From a checkpoint of a small image captioner: muon at rate 0.006.
Rows from block 2 of the text decoder, named by matrix and row number. Rows with one number belong to one attention dimension. Each number is 500 + 25 x the weight over its row's rms, rounded and kept within 0 to 999. All counts start at 0. Numbers have three digits each. After the name is the row's rms in percent of the matrix's.
# q: cross-attention query (decoder.blocks.2.cross_attn.q.weight, 192x192), inputs 64-127
# k: cross-attention key (decoder.blocks.2.cross_attn.k.weight, 192x256), inputs 64-127
q.8 103:499485516532490489585489542493515533485458495494513506502528505538481498478467514503502505460485505547529472523495502481509524518489510497507507501488499476518480486512510504499499495498503554
q.9 099:500417469447469487501450518490531548459500529461503486534507508509525462491510509511509514489503532483517533497507507509487504496491534529506464477522491521480535510556489470476460461473503512
q.10 107:512518501498512510510519515503496489483509507448515476514527521540562487483460449509511538505459508525461500484499492508504491506486538515513529521498481484482472494514520487493537544551544508
q.11 097:478491466472500489460522492505546530485530511496478513476492508519503529483483508487508491483500542505437474535493482525481501458454508516483456535488468532535495480492464463491490504487491554
q.12 096:472487463522522492531495503496517506468511459473464490494496482508489492468490494459443535456511475476482527479498535552515510466463503534516487434539505481532482513491506490510530485485524528
q.13 098:479492522480483546515490537512478515493511512509476549502504476502497559468478489495514496524535507560518521477505513511518480504521519518494484523527476530542475485521520533514487513485492487
q.14 100:499526502519489455517515512504490502491479470557496509516534519487523528493540505483524472522490504476504505479470502499510494466532512539516545480493466523481529549527478507500552534492493517
q.15 107:494515526544489497500532482495515502481481511554475447532486471537513485476455483524534465507526509446534507465506567463520500519516488508511520461516488476523513521481495475455523523504522500
q.16 097:504531501455484477488489507520489511431502502496532518519496499477494504455536476483517513515525493503544497493498505481446510450501488497489504479435488532522510480467498497472492482489442498
q.17 104:553522529436486488546482485495521487447531550532511492518497506523482473521479487493543519497501460495489519563468493499468510532519509502552527513515513495499467501521481516482489488485495477
q.18 101:426455515506483533520502495504555504513481496502515513517511500527474463483476449440479504494530433490528499506471492502495493505540469526524477501474515487508470450496524513503447520549469491
q.66 097:527547444519451521483505476484509465510493503491502561498474477504503533517498517475496472527565543487520478499487479504462468485473559456494469533523514498518534507491481523461472464515509491
q.67 092:493498512482493469533522492548507473512490536505534479521496458434514505507512512497492460546533507507545546496531484531482481505475508470532513461521546495514481494466510534545444496542539522
q.68 101:529505486503483542478479478513478463496479471466520538515439549496528528524491520496486496527516494501534499502502513446525474506474468466481502541522516528487518460458497488444503512529494471
q.69 102:490480526497472522492505486502496529469459518494514505457523494489496505513487497495512493510506461540461503456528469464505497508549566505510495476483471531481491447514446514454498501472472473
q.70 099:531491487486483491483467481470472500517514483477503459483529509533498519448492508509457463507495486492455501507480514551492503491484468481543505462502494505467490459492499445495562471526499449
q.71 107:460521445515506514482489462505501567464465498507487527526527492530460548465517504508521511539494505482462514491458474513508512518541477499485546520491508497471512563528555503500499508518482476
q.72 096:461489509500536502456482495529492527510519498504514507511485517525456477531499489456468495469502486471508517487502481416490536517511492483492532537521545517521485500459487499478472487465525477
q.73 100:455538483509480502504549520510503540503507546522469504516490468503549516508487536480504517501451473516473471481518492518532511523499521499476462538470537483451501490495532523520499469486520462
q.74 101:519536493502554544474513525514465530513521575510484479560503535526529477532514516522481542493506478534505503562487503504488518510547507511519501495475556478542504495524513495493487478512473487
q.75 100:546502537500519521507486490535517498516526487490477502485516472499509492508499486502505518499533484489525500518482475531473495490522526520512530465487530457502511475512542528490504454491506505
q.76 100:495509487485512494484492482524507497513514466476526519452467506500545495530452483483481461534497515520486461568498520552495508509489491502483438512484519516489467520506504491489511521534492539
q.77 098:485477526499482513513549482505528495493524463515453552509467488490464505502451495513475452514529506519503482507522514483500481500517529488465483483498505465536490523546491529495480494500484458
q.78 094:462477489536515539496478485498529506500450518472525503459480508473484498479460514488489551521484471493462520509505518549502516479468506480550494508516501527499507493472475505501520536516497480
q.79 102:496454524501519532462501501494481496462517502516493510496500476512544489513481523498499527467505512532566472498531470482503483498527547487491473510496481564480461501510475476533496497479469494
q.80 109:518488528459478521473520502504532459471530501489454525486501511476505490532488471480502471469476535521487545493531491529488504541495504474508509483490453540542503496514504471504478494492514495
q.81 109:562504499480559479442480497492490513491496491551479507490522542507503490467515485489490485536497520494505527497523456515485490480498442490507488490489500507469509477491522547473503499496506478
q.82 102:535476471530467491501501529513503494526488497553522480513504486484506473526510482488512461506456483463523477449491504517495514516486450513529518533510530472489489482477546485494495473544518523
q.83 089:483460497505462498498508513481544505517517494515540499528516510461488536471484480511541467528493532457516512487499481465532490451502483512507548523507495479456545516515472447491468543484483498
q.84 095:540482513474544509511492512519488520493431496497533511519543516499506498507503521475520497511484503464493499530489480481507482517488515517499523521528505456516501496528520534503494501516497475
q.85 099:568486480523473557488470516484482519452481540508563489496464490508495488497532545519479509517494550523562521482532483511494479521487491482470515498519512493505509485499524529466510489491514480
q.86 102:475491496485522501483531479490485484474456493496487510520527495491492500456494490525468499503495530504558480499527507498509487508506534506500488511549464485489496520534544535531542493514538511
q.87 102:523498493485451486527498531468478464503475507515503473465500549503506495536504501456476488505469478524504566523483483496486433472477542511498466478538490487491477496470495525527532493480504507
q.88 101:496491501499504495481521476481470522491508467486536479498495471481506522499527487513509529479498488503471521495453487545496515456485492522507489480512454534492516491507500524468501472509492544
q.89 108:469505464521467487514479511507487482465509540501535477515528504430475460498489537505506486477487521510513482504505516454465515543470482504471514502502509520515494488496488516501474501499502506
q.90 101:469517471499457494493505544489530464531513491480480515481478496470544510426513472497499490521526482486490488503451535482500470511497453524485472521519541482536483493493494485463471516518494483
q.91 107:541533463547485553505524437467487481518483479535515504482515513479477539458534414505483509518490481476523482498474492490510512519482535471472483542479477472493478508510508498503537525518508513
q.92 103:517493521476518529431470521491481514489506540532514504482462482514463460495490513439485489543486501504552496507497509532455520487486493494522472544462516504523532543485499506481465527481482520
q.93 097:483475512503498500509479506520504482517521509469502439487508469499490495541506514515507484484524459516526516508507478498518518499502537494454509476500441469505478497517482490487504503475486490
q.94 100:471476469511515521508500512459518475505472522465461573457503452503527543461525507466443518524498464504495472546522508495482521493445523491502478498515513481469505537473490497441531483496536494
q.95 095:495530518491512498511531481532532470488529472479516543515508479526525522497517540495535484504530514496502511508534437470457486517466474517504497523518550514493510502504496531485507549504517441
q.96 100:480532535514513494534479488518478496460529487529509527496484468497512521504492494499512520521507479497503487503538491471479556514522505562498474485514527489501480463468478529506487520505477498
q.97 096:472516476498509479491473528515513507496513506506538501539518452494535487454474488445525488497504515472531501499470494540480499492479486488536492502483495525442493515551529523543515493504538435
q.98 103:496532472489516555544474556484524496504484527522487484482518455483491532496513494506527502526471473499450481451500455523540501503475494551521495501473516507472491486516520443528494473515493519
q.99 102:493460531525541471535483472453489505508516486436495524448487523496498507531492506462457484510570511495481481531537528481528495504522494480523494515503471501491511533464545539524518502469509536
q.100 103:489516471520488533476493484527467577535439496487541542465494487535527486534460501520521496474465471511530479491559473499489493506490486527492527506495497523539482498509513497476483527503547496
q.101 099:486499503521510516496504504492482512504474466547513522506506534512515497530507536525495516535475498455478506502507495536512513514486474508491495494466531582474527462498526459478526444486482521
q.102 098:521483501552466553445550463496475500553488498592477482489542486508527507510513481504491567509446501505462494493557485504486544488527489493484529477492472466459489536468489477511512514469465484
q.103 101:458527503490506522534516547510544485535468489504498520553462520493531469495495499492467488494508510506537474473518496505552474505517503521516534495516532501503517504460536495497486512558526513
q.104 096:482480493521477474467507491560518521513484556499474479514490455494490522500480540532493481485524537499486483495512458483485447492474532524487481464506508537500486461523454506543517481513502483
q.105 099:521496487474494471517474498527483494504495520509512448542521543445476538470435518506463511509456521535516516539469468461511501547512454486495482479520504473448511517502513468502476476484495490
q.106 109:510467519507501562513501506490496551538508492453501526497554539447543469522532484476531501502498510461470431504512461502466477485454481484475534502512483527527488549431527496529478508550522465
q.107 095:494486519474510519520476525495485503511511462516493489500496521464502497481491490489487497522528508518526504502515484510521482500563496507490467472513483486501477508436437491503575542507459471
q.108 103:480485480441527476512528465523537497469490481514492508461495509501461508487539517471497491497519525497516522537462460464490496490485489508507497488550516480534474466489528484475469514504485479
q.109 104:515473511483562483516478486464518526527585456520532515516555500470501500511524532472500491549491471504548516516476518490522502543492510536497474438506520519510533509535520524481471498477520512
q.110 100:538494540516504487537539496489484480504519497516512471504537497523536476518515523519515466512547534526471481507477539470490475459528542482471465489515529545487494498476467491490489522520515491
q.111 103:487499491518490495497512473480487477499504499447466505458456549493472485547510522523529519562516505522487499529484509488485524484482526526499523528471514513458486458464506463536497479508534517
q.112 097:466482541520464514523517508548551561455478462487509502486528505465513489501488538531494480444473532502557502527510502518482515519517492532546518505497511525533515488492532481515497457500459482
q.113 096:523508479467484493462519503476502472487511524485476525482493524526569486523498524487484487486456479491461520517513507471498512532484511510487510522452498500509542498496459501518516442522523541
q.114 103:492467518514525564500516478522514518503508491495524515482488486467506530525534508550459484533471533487528498523475499488519508511480492498515481494513475496526472535477546523497543506545552514
q.115 098:547501498474487480499514469440525470519486471485514476462462503465531524485487439502488517535499491487501502496516496498473469547509524468501492504499492512504486518518498474544477528515496511
q.116 104:520489531497495486503465440478486502471492488518510505480485517525476517471488520472486537481435507538479524518501501509486491483490486524480486479533458535537526506488503480460522516485531527
q.117 103:503529454527523510499532509475514526512503464493495483535502459489538508472496470466510510544529489517492483506469484526521517492539482560455527495467496533504535473507473516474498521506482503
q.118 118:505482523545506464528466493512536543443511447521496507492499509513512494515481472545488539494472583554529468485521514469494485504499473501484488534496494487519486528532534506496495487526481527
q.119 099:476487495525499488457534506512445477484516475529503493506549497511472509528524566475489479474491527480517524516451500485484521490500506497504487534527504469490461496459513472509480484527513487
q.120 101:507498473524491533490524537502505527511513529505517522531509477528529465489507478483496516520498461481536526488520464482483561511474509458472476474523502494494480514536485488496513474450460471
q.121 106:509496520472507500481499483495496530537440500504511477479485504493502481460514493477482483505504524461503510481472458514508521464504491513503516475490495482484504444526526548473509485440547486
q.122 099:501537488452490477566510502512501539510517482439545528523497511473498485480505504532494544533489492511560456500453507494496460511528501486526547491495500490490500490521472516465500523482535444
q.123 100:508487496503455514546526510478450532526484477497517513526538486498485526503519515484515506482541483497530507536518487487455509552502484479455486484513490519553501474503491489488525514516491551
q.124 094:480476467514472480510542477489485503488489484513474450496505508505510521490484438513502518487516504540517492520460467506516493491489489512490513479479508517473522497495492482509541478509476504
q.125 093:480501498497497478493505512482509490536458481496483482495469511471516517513489492477482491508479470444528507533491518474484497517484488496493479492487552496446504499521509510506468491548508465
q.126 087:512497542535493476493512511520450469461547505527529485470483432456524505522511469516463498488490442495488514502483510524480530492527499465539496465496448498508539500525500469546528526439468470
q.127 101:498473490533529518527534486487520522508528489498478525540519530454461455503487496508537508554536530520547496478530492513508505560516510481461511544539505500494492517487483511527506516507518447
q.128 102:479498511464501509483528493527483527539515490492468496456495496493542502530459452509467511520483461476483467512463487448503505524454458544481449475534523494490500512498508497484501512497500459
q.129 098:512487535509481472505472510481504520481465497509496476476488463493550518467496507515472538499503482505517484528451471475502537505496552504495497486496492484475477480469461485515495482483499472
q.130 095:476483456506504514529528501475547467521508517499460488514561478505442499463529490520529525476502484512480488477511487456482498457494511489479476480531538575505494526503497504527466501499480493
q.131 103:526546500478510514509494596515474484493539516465476490541509497471470497544528498492507492521499478486507519531497531460473487449504470483507444494451476546513501486465500498519461511514478485
q.132 099:495516531514489519471497460505512529454491485497470494480510484458546525506557508495520464512538469505510440498511474518492482480489485424494512498480465505490504481523533473551519490442509491
q.133 102:491485508485493497532531531502476449482499482516443509500550480476469483496481506511485478477480533451455519529514465533545502482489523518541521495529529515534463455556439483489530496521527478
q.134 093:543530503519463515494495440521498493524502499482527507521526489553514495519547468503515497503461506498463513494449462449506501504471465470486528512473505489445483497462494483498559480472461475
q.135 099:510508480554513540495469480488479521476498486539492495503484504508454512506537499497510501477514470504489491496536514463498501488502525471462505517457496523507522453497525477511480474460481461
q.136 103:543463530482502549486466555526469544440490482497557494494488516475496489485549510526494495471488512510491464484500516513481487503494510508504509502501506476483462508547503509519486511522483460
q.137 099:494497454526540487537514497470552518504526485489517471494505493526525526480529516542510500503476485457468492478492525478492504442473506470476492531453519537513477526509535472474496472508524477
q.138 089:514456485519500489509481515477503501501539494474506508476487527520489477525532508484472479463490511478490498476492479526477485486576500477532505518446497494469525481535511498491508538507514525
q.139 095:521511507513472452447517500519490483508500494522486512506495472509506472507502496484472504443504519536489489488511511481535482512544503493513460516485505506508501446513522487469520526460508566
q.140 101:476472519541535466467496516516540503457505500518531534505512520518494491488525517516507523541509506502468480545533510492504504487503471475471530536521532468476478489525520479495477479470546507
q.141 114:505511487501515492459494461485501507471476488527510510495510476517517518501535528513468477469510483480527516459486458465524496489511473491492481534512482512527504486459473500511512501515551497
q.142 103:504524487499487519553497510494498539523508524507505481542492518490451495493494430503507535522516478509512471506519468483498474532452489523486499490494522504492459491456543507524503528478476537
q.143 098:519551531508506530528544514557516497506514504488502517514510504495488489503464476506497520454492501511506495454489500481529498490490455500486453480528482527472503450480488525498518468471487512
q.144 102:515472507469483502500506493474472503487531517515517520493484499500481526503510511474515515508531489532518538463512497492481530463517475514485476503458513472508475486498463511562481505466472523
q.145 092:522515448508523525484512510495547469473496503488491500506520536460477511494508479512525503476487544496463555510499507475493478480502444517488585538518426473507501472500489524486548520472506560
q.146 093:488491470468534476537456470471499507560480503481503485518533503491487455493501537537512536539498505477502480524494522513541509477488470506479463537524494469511457505497509500541472489532463474
q.147 105:456538469469456508474507512508534491559479453481537511505509511499504457500511524521470510500511496532477472485479484517449486532503483477544491503518521462525496515497498503470507544535501510
q.148 098:509513512510490510446518459471496500489491508493494469489462527486513493477487496512476494485546468473503490461452456477472492474543541469455518507520536508463552515484484541517491486495520453
q.149 097:516527476509498461551505505510475486467516492478469531463482514532496511533524541511531527495455506462535440493527470476497509517503528436506542582472534466490495474484486498475525485518523487
q.150 099:533511493499501476453504533524518479513506513505470479489475491536434527450473521514526499499523539507447485490484445490517536501488485500520489504472494484459542504489512488501530531475473484
q.151 101:487486509507532489501458523483518494507477489517509470532551470484516474480492508507477554517485496517475484528508522478521511525499533516504451495489514505532501486512474468453514478469453531
q.152 104:520490502540519534470495490522453493476498499451525535518503483467517493549485516477534514516467511554530507506472497510512486480505513469486483477476446534499509464473487542459526487512457501
k.8 100:475482514466510515513482493542472534517499472496504501555451503511493473511482501504523492494494559508519495477488511516531504449452519502482509504498532465524490505462428466458467502508496542
k.9 101:498555469523492506536500502512508471499469504455474492448477535517505551464503472510520463487500485510525482491491558487519516545498460473464494480557507485476523514477506517468502448498468510
k.10 095:503466504491459466490520505505484528505473498577478510516469466493491532541496471498526485548486523486475477495552486512523538487501501485509498516487520513447521511504465479499512499479516530
k.11 103:540510459531475513474521505509496481463459502498491538513492505473517524488506489528474491452529474534501497496509491497527487500502503432440483520485498518557517468539511506535552534540484501
k.12 100:540450496566497543511516500486474477457475475492485500475461473499475504515481508474525512498482540466516505491492485495495507470505512490499477488522495474485459500503491533464512552460532517
k.13 107:536468491480483515486459501483488474515519481477513503502485510486481442457493498497457505503456501518462476493462493500503480513490489473448482512462536478487475509487463512460524485512508496
k.14 099:485461502485488460508482500452504499524519469472482463489467531509528483502513495510492508520502500538496509522434508521534549460472476511450531492558506515520456492517521506471535479512466521
k.15 096:505454519533486507511509488527508492460475538550454504514529520528504501488527544483511508488530484488540533539540498489509487516493511481476491526487496511565462514543478488506462485430496505
k.16 097:491472493564510484523474499528514494460519492501499487534510508463546478509496548490507503478507479503512497501502490503499481513483515498505510528507502496516494481523479500525468512481516522
k.17 099:526441493511515468489523496531463531475499480490508533546506453521491491489496517515484536485492510496461516528482506521506505496505484512527492505497490455515495523532507499546493481481483455
k.18 098:560509499502509501519524522486503479505518539481507565519534516453479486504503494543469515484535537485481465472489493526496519486525519516495521485495540516522500503453502500512507461498493508
k.66 096:483454479520509502465493471523487491449504546506493527482512484490503523498531472515500471576422505538496495498503483531490440474493517514467537488497481489486489446532495479473493509469506482
k.67 102:536482510502465498482510520486458497466481503483470508511479508478536536466467525475564527510493528540550502512519490471514501497554497499516449505477443488529489471584491533468531451520501505
k.68 098:521510462470471500527470552495507529507509485521501495506532543474486530497467490492468517423499489534489489494509528562526479488493524503543534512501482516510542484477459465479465476501493495
k.69 103:462464497492474494520482462495490502534531493529482489484464492498501472562490535490488508527501513512471509510473469506485453502514586479519516532502510477527505504499467523520488481498494485
k.70 107:495528526496478479446518494458486515527515509444505509481484485493552519548471474510481482552513528482497506491483479491493481507490486485512535468535520546505528471495512505479470570478504505
k.71 101:502497486500515486513522530475515466524510491549492503498475494535485509500493481498547484465543509477460473495452532480504457435505502458483482500527463486519539471498521559511504519499461490
k.72 106:468473515519487528461549528458524519534540530495492487508473516484519498508483520521462471489492496583482515504486495500505467490504531488485483504517537463503492491487457498508511534482501494
k.73 100:470499500536489514509533464501470526468515491537518497485492523506509497503539524497540526515546541452491460507482497517451506486494487500554493516511448466445472517481494494514522463515462532
k.74 101:495476498464447430517453505519461488464542537542524492521504512532525516528509519481513510530484522459511510516498497498489489512516489488505475515500493499525518457471506490490519481537510503
k.75 098:512535476505504480516481504513443518495451511516515507508537499491501459544482500519467493528514534501486516459503484497473481527478469514499481473491527508485469492523488493488509494457491557
k.76 092:503516530495502530481525474478465458560492476499500518474502534531485510492487481514518499511535463496549493497498550502487445462510510494496482497517467536546490534499499536450486483485459499
k.77 105:520492495518522455502476505502519526475509510514459550492503472431525521508477466491506478491537446496462450489503507474494495487478521504560481555482507520532496517511514453508524513478543497
k.78 098:508501511462508518522479476494554507476458492456490538493514487499496492486518494490513455481475499496481463511512538492471434512537482518491514512519455506476497541512504560475494545489511493
k.79 095:540468540486450489523480489500484489483543491511547471511539503530504467504512538536490531487460489486490473492516487509490520485487538510506490462513525516459500476504498478482491519501488531
k.80 096:474543485492517486489479501489516517508500531471503447473497527492459513504502523516516471495475512465477549568489507460530516477459502483469482431479469517533476471507499531436482501505512530
k.81 097:479510508517498543509546516492521530449505505491466494488524525531490527532499490509477540489488503517525489486554515542570513519493502493513519536524491531484491480509516523517499484502550520
k.82 100:449518455521503504513508472539482467493524456477496480471487483519480483463507553486448487486485542520514476536515473487470523500476481510558478477473522479475526485531508428495466500465495490
k.83 101:475526508459506514515566483483480513528454502516479481486484516507504510494472506552496520493477470493447492499477489449537514522530516490549483487476517502524525428476491543501508487521485506
k.84 102:514483491492501495482517486469458503532448457493444473492490492518496505467465484482484526496521517490495499504455497479529483518535521487520443515500487491524504449519481511553518529491521559
k.85 107:499495472482503518500470548502504494459498526507520536499471496464497495514500493473513482513521489459510519511488464488534463502515494475503485513452513515514535470497467481457493523487474485
k.86 099:525562522488506496517507486499487487495505516547508461463475469496530493555538473532509510492500472525485515500558498492491507501535533510474495483486494428484507534500481496500486491483516482
k.87 103:502453486489528475490455533469507480516520528541482474496440486443469481481516480517500502505513525525477513534491502477484453524535542511489527502462497489472483529521458499512479476486473491
k.88 102:541467465563502474474502472519489463493476541468521464450494502505476494495543531449475521480490500535502493500489433460498512537486522516537480525524475462515499493473452506480489510511497516
k.89 101:515511523487514492503486521514509485490492478496522512498468502470511539468509499465494493513497475506528504454488488477524477483515511496493474501510477548522520522480501501467509467498494523
k.90 105:489536465525473508482495477489526497472561517563528501481487552487511518528456513527517511478529484505490508468478545496504484540518478501500500483521523505473499489511473498483486502479481509
k.91 110:530520490500481500496512499469482492467496461528461498528512503502517521504506435528508459530484528478495496510498492489528495474453474487510491456554561471477496524500485462498534492509503463
k.92 102:545480487493479484480493508541465576483511473525508520492512542481467487498506496545496525508507510478465510487488507538536504482496509535519514538490526477519513521489541556502476489493519543
k.93 099:523500487520479443509481503488541492498541529521525538502507541504477493454492486511460507514508506515476505495501466527510501503532464514495472463460465509542500534538532511467552523515492482
k.94 101:505501519499541444495481501503545490484519478510507526512523505504549485480469524516473466479507547492469498494523457462514493515507481497460499517500493536534528558488478511526499484491514518
k.95 102:508503466504505505530504486506532498479520467502515466462489462521512481514504471528493486472469477497488522506521485567549462517471498509462445490502485505503495470517501500511491479490523494
k.96 099:512502477534500516505523468508473516475477501508537476548489516491474466535518471504540475474475531452504471449497528534483470519517475569491505513492482515491543487495543519516455474425485516
k.97 096:512514504467545528468538519489503534473543523457465562486532441457506474496480539498543482507476528492511512517529519505535494473508463494550500475526512510517473508508430521506469503537545441
k.98 102:540503491494501455520504490465508490470551502541484489478524525510501493556484501504565539477498496503476493491520493489520497463528474482472501487511519485467492526501525485463444568449484489
k.99 092:479489521490524484523491465469504490510503493506509500502518477521538480493529432508511499476524532526494473507505502473485500493510487443479496506476492521500530493461478494503484467460475486
k.100 100:482472490525474493545495492502468447535506474434534420509470511478525499545536541499516523453524492500476567466487465495489504502495464495490508528517491476528502477449486505479525512526505519
k.101 104:539511523528510535526496497530479466497525506487463530519498482493494493480533470483504536463500516488534448507542533476508506485504516496522478461509489496512517548491503458461516537473478518
k.102 100:535521494504472492498531475480452521455464475524524541538535502474518455451531504508493483500508513475515540462508487518504463492513492460519519493482521512498501476509506474442464495484531481
k.103 103:493499507530519478507503524494507499510475511439531492462556508485485514531499515493466504539496504472479513472498479511506470474492493500538510455429507523522500494450484534440469550496487487
k.104 101:510538501525483488525486534478488486499431500510510457484477500469486545435514505474527519496502488487481507483499499494520499469483515482508458557519473486535475502518536494483513497529495521
k.105 094:506485525515491492517436542522484481516514525474484480521486508515486486493510493519515473507481526548492503483508562499493527512510506493495490508482501472468519497478500502483544475487463502
k.106 099:522511510481522464540473521473526521493493569445507497521508512478482487558473555475508509506497536520516464529502517484533490481474515484466539523514515529548468493519499528505487529485495527
k.107 093:526519534471505479533525524506496539535467471483475542509478522519480519494563446504481480471492468503515478470488517460496462511502506498535497534522491518491502492516517463459509484522470510
k.108 106:513542483494509506487497503498505496493482510506474507521523483520539498482537510528506469467505496475497497536471489487475504507473492497494470494482485483527509533520459544465489519503481535
k.109 104:470479484507494519540484486478514500505549493517539521507472496491457504525471477516470501502490484473519536486460479512505511483476474518519566526530498521503527482493512470522477511516506481
k.110 103:550504479526485464515489472488468473502482489497491533496446521508513507455478492445476487521531483494496501507481473466474527491500487466519444466540465475555545538521472449484512505528522521
k.111 093:517493540513506481492444480495461511484481539510476471498493498507516546506469472484497507467481454479522558509463481534485472501478507484527511516486514513547485507452491520495488505460517520
k.112 094:489484518513486518504535525488517506497534467492496527490495506490475514509537474491463447496507507462492507472555502507503479506525448508489520517488518508504502503539488485457534522515492491
k.113 105:510538515521478506512509516500461505435514463455497512491513506519480507472520505573501510476473456522506483458521501470483489532550490478503496476493493490496526424530503482503503534500504494
k.114 104:449488474507471538489470455481446502478498505483467527476490474503474491466526473512502469516497458531495526536493541500466509512463466483469489475468494470546518510469505500435480447493472525
k.115 101:501489439505530486508522488527493485494524528464512507470481502444484494455536492486456492530512482539526475440520487507514459507495512477475476459533518455533524487468507499508487484449508468
k.116 098:506493521555512508500482510525490481550500499524467500476508492485461516523495504451526532533505471512557513511527446495540486509509518504478522496482479511491449521499457525474490472536510531
k.117 099:539515480531499521484488488521496466507514485526486478511507460500460461494525535502524539523484409487548539550562479499527492482494530504507477540496503468489487509506500501485488512456503475
k.118 115:486549515488501508477478487557505542492487455519570444502460478460448514543533518490528490516508533479495472498500488453454479450444510516545513474486514527471488481492490537493523521497480504
k.119 102:541461466500514518497487532495528494469525579471516501527502513492496519473513529491495499517519487465466538461535511519469475472486475512481550447503515546533483480490549478500542522434464506
k.120 105:496503540522506542504540509513534490490457478493519547455465523505509498502481509522467499518497507499485524523497484485470490472525503505465479506538497521467500465508510476522451553552487521
k.121 098:462520531488507525516440493495511497458553526512491517446530487554456499510518502446550533486520472496494533518464509503497477484518520512519509481496482530506471489488493506502503478510515455
k.122 096:452479487500511497493551499472488514487510478498512482490513451468483496518449525518538533541494460503495477488508516492514541508464525528487509494492499481543502497469508484462490509480474484
k.123 107:509484485455494488497467514510481541498481536520478521503454514558496499478479501478519493514500529493488522506525461474536543523481514512465458514504460516474519517503504456516530475504483478
k.124 104:507523487486491526481510480468484515517506519479507481487502537507499469506500500537501519519534510522479451483500527488509526488550464534485495508473492523479526458483437491527502472485511468
k.125 097:519525486480471519488482487589522489509472472506491492488532484446515468510480509485488521540486501470474486477463511541468487526450482498542509502503506522483533487488486500487496487526495507
k.126 097:474499524512512484510521499471499503531506541476529525480503509469494517526484522515503457484508522512473518522453508537529492444498502499501545540547465485489477530534498472474538461524497465
k.127 106:476470491541487481470504510519500473502493493445501468515481492444527493521457493436484504525498516522465465488498460551485454535502513516480475534495532460504509488483514505490503522458515506
k.128 094:510505483516502482481546539506573450497491480508535480487485466505500510508480536509482486504537478519532499478481489507506523485545455489509499505514516484462520444504494523492517497472528543
k.129 095:494475494494462532544492510500497490489517499521459464494523562485505497502527484468518473469533471502479523540498511472479488479503483472493463491530499511516524498504523512506534480501541521
k.130 098:509492489460480493506515496514494503557536577489520501485512476520536508487518484505511540509510559485524511508516512505512516502529495513530515537456564484464548530497465542494452491532465496
k.131 097:499500550503495526488491497514489526472492507477527469512526518466499496492560486478499545534454564477481473557498502484491526487529529532534485530523472485511519505528483514535539507502528517
k.132 094:445525540508561482488535508491512525507481461517484493506478461543504549505509503513511495499463512531514496537528467510523484538509502525528520536475498523500498512504534466529506511486495447
k.133 097:540512489500509519528533489484493500493549502515515485486515520524551488459484504522517499536467486502450482520497549506514496516504508510495511450503515530502481511438471465505496491512518487
k.134 106:516488483533543506488482490536475516513524499479445508508462461493510521515518517511532461503527529465484502495506507503526535504507508451486487505518521486530465477477495475525530507507503464
k.135 101:475481508549486462526508469479529526509465486512545510493509498494511477502448412490498435496504492508490496524504510517534474527481514477467508565499457503489485493514507487531513464489496527
k.136 103:496483511463480488559501455508538536531523512494524531497520532536493515488549534487469530487488502508453518497553521520483459532540522523519494520495496495541469485462520487486514558487550468
k.137 095:492516498454520487557504478496497509488474522441551531541507464519522472493463506498520507543509491546480509499474484510516545531500523526534523479477528550477544472515518519512513488512505519
k.138 092:465493497503517446492531481474493451506459496522511487515488508505539499494484486530549499455476536531513478497517528534479465483470553493445468539454502475473485474464554490534484511512490526
k.139 092:513528529542522504461485522523532504512506496507501487532550480489534497495521490466544522474584492497484484509495520563462506494534476522516478501495471487485455474490504537554494482510497496
k.140 098:524517496540470517479486518469564527509485473432512535491495521479478490550485516490505501509471510492502551540513533503504486472545475484494485543497514500517546470506493487490530532519517537
k.141 103:488509504517498495463485469519489494514458548500466507501534483511516503517495531516527488532519459500487519522512489522548529503525483484512489494499504471480488485490509443500482527528469452
k.142 096:510498470508525512530496476493509501495521500523475464470527530467544466516508486510496518487482467471491469502485477578519522484493465492529504513524532535476477518490473458499462505490498521
k.143 104:493515479533498541495527475507549504540506521506446469514450521492478501548462506525522488487512479508466517532506472487509516520509419521492500513480435484507484522441514533507486483512500469
k.144 101:549495471529509492509495516534538520505473507534482476463562479490456458473494516519524534491511495501488541453475490521473494520516496462545468488489482504534488510498505470506482512495492550
k.145 091:493525501539516555499533546440513488509469443498490492514514480506484508496515462530514508542469552470503479502506523499473496539514517490508515518502499489499518475530495502469557506529504516
k.146 097:511497552451527481477463494471492487532487488458490537442523497481507509484482533508470517514527534509478466469506495505513491489495489532461526514469477507486469528473539510520511478488505508
k.147 098:482465529499477549470507511493507516474469506523486500513478517539472492486468519483472515526472554471457502491504476518543541512529503479504488500466478500531505512526562519512483526502508488
k.148 095:502486479441514491519497490522487517463511496512536463483545535535487536532495546518471521519486508513521520505442551475497557498514477480500487542504451590481519496464487527498516462499510510
k.149 101:508425526535489531492505477488478521506487514487514459476497536495510490482522495481474488544526489502523488466469507486515507499498497522469500543477475495528479524513543537457456488529465496
k.150 103:515511529519487507480498507491508490504526479533515513474494539537485473463517480494510462453534520495505508501468507503535580470524514542473509510521472506489479512467451487489510506518511528
k.151 098:460476467485455449487475496506483461498525527504545481509524474543469506534445488465492487499483501505530493504508480505509492545506521512521500494514475437501513578485512517518522481471511483
k.152 099:543482507505518538513508505460488538481485447496514502487480477498530510510467527436506487467511482494517488503505495515536531470461534524475493497436484509500531517503481484480523463502498500